config.toml
model = "multi-label audio tagger"
dataset = "tunes sung on syllables by a formant synthesiser"
train_examples = 39062
n_mels = 64
hop_length = 320
input = "log_mel"
spec_augment = true
win_length = 400
arch = "resnet"
norm = "layernorm"
activation = "silu"
depths = [3, 3, 3, 3]
kernel_size = 3
stem = "deep"
avg_pool_shortcut = true
widths = [48, 96, 192, 384]
num_labels = 26
init = "lecun_normal"
residual_init = "none"
optimizer = "muon"
muon_scale = "original"
lr = 0.018
momentum = 0.9
nesterov = true
orthogonalizer = "polar_express"
adamw_lr_other_params = 0.001
grad_clip = 3.0
steps = 12400
batch_size = 384
epochs = 121.9
lr_schedule = "cosine"
final_lr_fraction = 0.01
warmup_steps = 620
weight_decay = 0.0
adamw_weight_decay_other_params = 0.01
Rows from block 3, named by matrix and row number. Rows with one number belong to one channel. Each number is 500 + 25 x the weight over its row's rms, rounded and kept within 0 to 999. All counts start at 0. Numbers have three digits each. After the name is the row's rms in percent of the matrix's.
# convs0: first 3x3 conv, stride 2 (model.blocks.3.convs.0.weight, 96x48x3x3), inputs 36-47, a 3x3 kernel for each
# convs1: second 3x3 conv (model.blocks.3.convs.1.weight, 96x96x3x3, transposed), outputs 36-47, a 3x3 kernel for each
convs0.32 096:512530542463489479495526508527546508485487516534491465495499495509460471500505488543526516538522509510487483527463459488494493461490489542541526531494496494476511477449444475489489548511484514475462489480504527514475506525522526511509567559530494503492484475471498512487515528519481495496502502483520538509553534522486463489
convs0.33 095:513509493534533549507493506442482529489495488469516564461453459469483506510478484530531528479497481496513524456467463517470480499510485495489502506505471512517495545524494487448409579552531472461475450493492480477488462479514481481491462485490536506510523504533489482481509503497478484499509515517487483474456467508499484491
convs0.34 099:471495508514494505508477472464473488395469481512523522545481531496481498504480501534531509536522483539519505507448486489493515497493516503524500467508507484483498539490461523482495493487489533529493488504532498481478521499529530486467478505504522526496519499516505482524521560539526519520499466461497504487503491442521511493
convs0.35 110:502502498505482461517495472519494471504487520463521576491479469512507503492489494514486474507490496504512503529500518519478481502506499496493497509482466467533537507494454495487471503497475468480520475513521512500481510524537462449507467475546492484499506501503502498499477500534475469492478476466486540572525517510492484512
convs0.36 096:499467457538529512481491498497443471494490477512488479511513484546518521486489495496492481514510472486510489545516521507480476471471512498515504491485488531512488489511507528536523515500489471482475522507499521487508523499499508509507575510484510503512527489492521500497510484439501507511498472499535510502481515495494500500
convs0.37 097:485498498524548514488486494509548551492474489528603567506500506509496469521512477528508485503487501494478489502510481513495484523474470532513513525517537536493489527508491513460458515510566533482501539497470520521530513529536534507497519527540525507513531520494487501506505499484522528544493477490480519509448482471493503502
convs0.38 096:499493473536507470504503477517494450518472468519511502528481498500489491545516494486510502508517491548513453544491500515477498524509508491496508501503493490483513516539547473483556501506507497514507509501462502492475479490522490485525505448537538533457559531513550551497463473482504514501501486461536525502486475461497481470
convs0.39 106:502485474514502494490503503509487490516484480528513525495452456536575521513487482490507538495499499497511485494499533510491511519491485485506522469445464502503507522504497520532548487467482494513526502512538519523530529468453494504476483582617497506513515485487518477520504500476490476465488517492510522521524526506506519507
convs0.40 093:464472486452490516510494470507507506498496513480506512490458530468516573475470487513481486494481486529495520486512554505508511481518534536502464521521491470517509484483551529484489489494546514482464468486539496488509479490507490506488484499504484507500534464468499502505531507479553546466465477487500509490518518504503515514
convs0.41 114:490500501488514525464440442463503494478499479478452479512574515480465505547520502471477493511511522502504517520521516503532508500507504470460470509542497507520498486478501462466504519534521476468490492484460544559540486497510507476471474461483480483475464483484476467465471475493518499516446433490454457472466474506500481491
convs0.42 102:482475504504487508499488486500485491495479479529525531487591511473539510501498467475511495481501529510473476478486471485524498454530461535496520510467515529466484477499526475555511471524515494515484496504493500498497528537508492500482485512528504529532501519496497505493478499518494494512524514486494482516524520505516546504
convs0.43 103:480475486536542509512528508504507491474491497488455481532522515476499528504477471516479482492496478474469489485480505504547544468495500479454463486481486480519500539530547488482459530560511516494480499473472474489479509464463489473462535535491470483502490517518497488490505501484509531546513521498501459460486494488467483495
convs0.44 098:514494507449458498497474489502493470508502529513520521491476484501462461554501513495513507492511515499463479526511500543608521501514496528469488530496484511525501532514485499517524510504526464464491506533541518531527486489451451487490516539524501508497457514489458516520520518480521515492476496503536486488476498542472488489
convs0.45 098:504510493472499457480485480506484513510560510526485472501490457529523481497504493497468461504502490454463511522502467506500494480543511491518508467490498482531509509501510485467468534518509483479483523538505542533451484503499496505486510492485541539513526524482591576459503541498503501489512507514456496525489513512528494478
convs0.46 095:497514497489464452494511524528544521549571515477498519512543540470508542503533515511503537509496542462512535485504512496502510475444491496516533527520481493510486482503488506532521528541548456496503469490513487486531527502527495494523519500530487530547491500508516475510492495510463456449519547521536549530479516479530526509
convs0.47 095:491489497475499507519503494489484500504534512490502538489490507468463513459517515508474491511510480510487503506490474510473476483506525490514521490488478523531515532492488566501489503440458454481477527550543484507506500494523516521471519501493490480503481488512430459482449459484514493502507505501461456451487493529498509488
convs0.48 099:511488482450493499500504503531504487511513528507501502493512512521504505513502495506494501554527511487536496482486489490500487505494481551495466499484492526488505474513488497501484530552494490479443510522518541535494518498510550494486529533472504494464502491454503492509461496489520515495474496497486472512510489503498503522
convs0.49 091:502492493453447498486485498467479488461502521499516504502494484488461466531498500508492492512500523498468470475486480480508531511470489523499528499489537497506519467475436511511508512511525487504517531529535466468495524510509509499504483491473477489488482482484476502467521498478516501506484457482516500491521508502508498491
convs0.50 096:496505509530515511518500511494507510476508516533522461520519505522524498501504501516511514462456478500504539509511530502485473486497471485491504499494524472487493496474462463464453515524513494498486508489470499506490492516512469477508549505526479494524509514498488535510486495521491486486545542553494514530548526494462481496
convs0.51 096:474480492487497524482484495483474517468497516486496502478468499519500512445476510459461496508494541503481491507517490502533500479511477474498473491499494516529516500495506503499506517510529514511503510511502483483492487464457482477472511560486504487526489509533505522564496480464441457471484491507485478482505477499490460485
convs0.52 097:469476481494493465491491519480497472497533503483499482534534499475510501493486493502496504468500490548542517518509543504474480498494494515469537550526546543468493517510495469470465507516507518518488494521505494504531520504505550536529457474500493457494496465474484476514455465509498504516451456458507530521459485491549536523
convs0.53 093:491489519486480479495494470483499504498502521531484452503502506509526534480506505488504554493493505494518503496566520511506540502525494509540524535553530491508525442451524507518557534490514464462484493478483475468536512489538479498474478479503546531514531491498504494510456503541516509501483496505472477511527529498467480465
convs0.54 092:488476474514536512487488504506525506490527488488480454499509504459458450499493507503491512505458462507503527469452484522471479516504485545530498555514514498478493471477518486500528461500478471468460486474490534511507497490494512490559480487504474495497484498509489504531493515536538536528491492494478473486494481484474456507
convs0.55 086:500523520549526511488493499517498518473454471526555513507479489504510539497534529471503492492519504462487485493508507499478518480471502523519528480487494512490515507503498520493505464468495476504505483483507524496501521504496512499524500501523495485493535522555518529513458493511510489500481502536465469491467457485478485496
convs0.56 106:466444480492513506520526495501496492486463479502523525531528518510493498495498521479465496527527495532522506485534534505476478488520550512511501491462472494499493526524514497489491522500511521523505514499489536561518484478484477508497511527500499520484510521537516498503493457461467474480580581524467453478540498487500481460
convs0.57 101:499520530529516494485475442523516505507509489504491499472517502482466492519511513468502505509517489463485482499503515467490498543496479531548541511477454504502473525551516459462504444429459530494491498478489479520522523541522502493450442449483513497519512482500493484492501476493506522507539535510471464485544551529483461442
convs0.58 104:482502499503517518508516497505527542520501523493537518497497509474515510471507505474487494521520497486474490488487469492499524525500494470466484453432492505471465450469498461476511478495536507511516478514502482495503474481493464495494432484467488484462500455481494489488515530528532529513489473507486481507497521530507518513
convs0.59 097:491513525536530498526497489477491517452470493487492522498495467457488514506483480499500506497501512503503503450473491501507509499503493533522493512514503483483496490490500474462483508519494519500511490473483485505496517505507504480501492484510523503493496494525501481507529529515540543521487496504474485524555525472523519497
convs1.32 090:479481507479478534436460501525478476475541470494582488475445501505468532513473516461492504531486518507462479485506498498488500516472506490497521500476547499494469500467433503470475499508502482453471491508487503504515525511536488468524485494515462458470499488465500474520505507512497496535469481470467479496514486481501551521
convs1.33 094:511561506431465463492498504519482491521465485495477473490495480474490478501553515487504527510443468490451470498471516489486506509491526491503495472498465478506477498516522486461485520486485485491493472439429527528492507467504508452481498511497511478470541480512490539504534513497563581574456433460484499476497498489498504505
convs1.34 097:550514481512469485496533514507523492515513489521462458507553506455502458521543474506530474489479505522500509446499545492525481474493521499480497478494510537457500533525548486480504480454476479463474478511486475511509538460487525484515488461524539502461512487486488487550515546501540505537487496525480526528452474511486506508
convs1.35 103:511522504525509481503506484489476506496477526502495488487506474465511438527462482527494518515524491505491487516473505507478525507515538489516492500444474507513519486472476496499539503512486515483478514506472502462511499505482506508504490511509513479517497507530469507491480493466470495489490500502499460501562570470492472537
convs1.36 102:485501495504471481495515535513484528486513483462449484522484478557503473531485491472489462482528486506501471532520468504498481517516513472498507494474448491524472484496473500474452501515478522513481481490513502482479509496501518506513516485475509463503527506513508501503538498512516477484505503469519578525500520493485503504
convs1.37 100:468498520529547471481503499476457488506533505511514494480488470553541493548489492502517541522483494476455449475441487525489497499556510488474534479541586544539543504502458472498521510490493501469499458498487499534514530496525513499517507472495529476494516488497525482515487499487511493507480463492492430479477450501513591499
convs1.38 102:476460531453500577505514561504540481490498520493475505476454492472458526480483498501479523554462467532489459517465453494546487500587512474473473472471482495494477506496519477497449536514518491505477518503530532519542476519480514548509523496507518520457543481493502525457460478518473462480507496504511524499497515479522509474
convs1.39 098:515511461471465489489533534498543478523540500517469533513506457470460470502519505523507518501523509486462484505499490474477509495511499493497465488526507551466485563511510496472493490512483483488450508534510526476464500507508485490507475467501455478520518510523511493496471453501504482495527501501489492484487501508499482523
convs1.40 094:455465514468502512506477529484502533492481515534513468521526525511508504526548476501513491502476519496476524478509506502521543505503489502493520529524441538531493471545505508512490513530522500491514499476516515468480497505494526549509490539514525508461514483547492519468502511496449469483475509514482584533496486519493477445
convs1.41 106:538511509501506551472499477496478487494451479495553524482473492499496547507496491504489510477471496482501479507467468467496492487460496517502506502513503508461382499491480519485488478486497518511481496495484501504538463467505479466493499519502494467507471500516496482473516517465476489476526541535479394485494491512499451466
convs1.42 095:446436458413470512497520513490550529461505502495470491482582482528526514516552481530502536484481465525469503494534522502542476519469534523522506490519473537493495522525515542523508497464481484506482498496502514518516476463486488488491463481518479515478506462537494496463514511518508524531480468522477546509528479518507493495
convs1.43 104:527506482479495489485487517490420478520498499535465477470520483488479478468510479489465483496471552461532516487498485472508507498508477475477490522527491510491602524450485516586534494524487500474497497514497513473502486516483480529492459510517478520515501492494507444476515501536469504490506542518491432482491504498495489500
convs1.44 102:483460519513491464520528477497501493497483525475514508543482521476486482507530515504473444521552520503527546507565506549441486514500497480509522524458537486523541489487505483457493488495514537514489492526505484490509482513507515519509514470514506477523480563440511498446475427516490483503477485492534459508491516517442552491
convs1.45 094:467458510454495588456474539540467501486487467483540521510483518499478515513501538533466509562489464537523466514531511462456512489521474514508492489495497482551471493528488505525504464479489474472477504486481458484549513485503510485506509545479489532503510504486511535475482510485472518499460482462489504516522483476523469472
convs1.46 094:477497511486524546509488462517509494508517541469460495466493482495552507487510476473484523507472525471535515463509510474471501512504465511500475525498496512483560507460478506581524523532511482466471512513540466476547522537507521494496452509497479493500515485488524521485485482514492564532486509487491465493498510519478471499
convs1.47 102:534496466508514503468445480512509498520485527496518514522523541446510471454504445507553527490466520489470495518499544513487504509490501497446499494534478469481534431491519492498494456467492516518500522453485539498475471519534470534547486494541484498497504496541526496460533516462511519498505493535494537479483490511485475479
convs1.48 091:481462464566566545474495497494467479526476506515533558520555467509508451506527463525563541511498491476495473522470495529478511509502492499541546475501497492507450531491503510479465506495503519476458488486470515506497520525490514492491506484506487488449534509498492486514509459516533510534487471498510483461515494506513547473
convs1.49 087:509449472524516470525518475502522475496488510502476503522533501508508505545521517481490460474556519504520482489490471492555479522496539501498494489510528457504462472504463486482471487470526510503508501507499532510496452456555478523534506471465533567510478496470523510486516480499534497485530486517525515500487525489502511509
convs1.50 099:449501458520534469510529515494463489489484503475465517490495510479516513473494489511515534510503522511485493509472494517473479509471507499480524506475549462524504498489480539507505517523482504524502500467495494501483471503504489508475500515490522426488527452499502503473483513494521513546517482513532518473533522502476484498
convs1.51 113:438469484526527524531548520509517537497456464484546510485505522502509494520514498479509504501512519482527504494476496430519500504502512502499511522518512508486498493487475491469483508537507543508540503468471512511491483475481494504507490535471464517507518547508497496497522517528460432479527502509527484501526461492499517530
convs1.52 087:532542509497491462517484482530499524510489483510505483489535528548522561517573540507484512494478508485513529510489504492491495490500504495497509488521491538526446475485534484535500521492515501456513512566513476472506481498492514523523507556563453526476485456460478483497442499505520513506510496518488516506476495487512541490
convs1.53 100:525515498526493511508469503520509518532460520519467484500492452566500544540513502487472487494498516537550547492475472484505522535531497478492518543506511490478542496448496478511466488518495491475504485492512460504514489475520483507494497529462493498458522481496528509507506505522496515499489516550461513487488532509507492492
convs1.54 094:467457521480465502493525520503514487519502485462446509515433501537501532541533556510524502508448466533521537502569519506502507487467483501475503522463460483497479481471475529535491492502501503513509527505509486495541488488514514512521497486523527523511471479539486482433486482481530497484507489488528521505505438490527540454
convs1.55 097:474478491508522541463522485523520529507497483492495528469497533504544511509566535492534522475499482521476467524507520501514507510484505495514514493507541544543509485514547483443487492453510507516525481500481501507483483527530495475524490452505475499515514493498470524489543537517501491476495479508508454504488481471502554494
convs1.56 119:486487501497473485469481488493440471502526526517444462507471509502491510485458513478483488538515484512476501512491517491457524496504473459479519470476475493497545525561533477517474479506507489508509500456458503489508486497485495487523480502512496523517517469487470517550498492495504518495506538519475515542477519524502459497
convs1.57 106:515522520526558542481481510522454493483425449534516491540476485527515516487474457524494501517518513528569592514578534495479524458503468493479471495458455505489497495485511492553512514552502520480493507467466547498508493507435535537474509472454480546544523531525480486441453472482497517480503505525490530525531523503477518469
convs1.58 100:457511527498533516516510516522470480493524547518494502520491518475480499517464502509495523539528516478472468520498497528484527513519474522502515483501479479465491474542498498465483507470510519535513503485504487505494477514500470481470481479513523477513543507499509472505534553534499520499485487496513470499493524499528488481
convs1.59 098:481510505498520558500512527498482493534527462504473459490485478476513512496496531492509484491506506526526515513531537528513479494529497507514513496489461483485507520533523491480509501463492494477479510530524492492458502520484500484492496489509514458502516564504497513500502491505495535489490509503490518506519472481507533531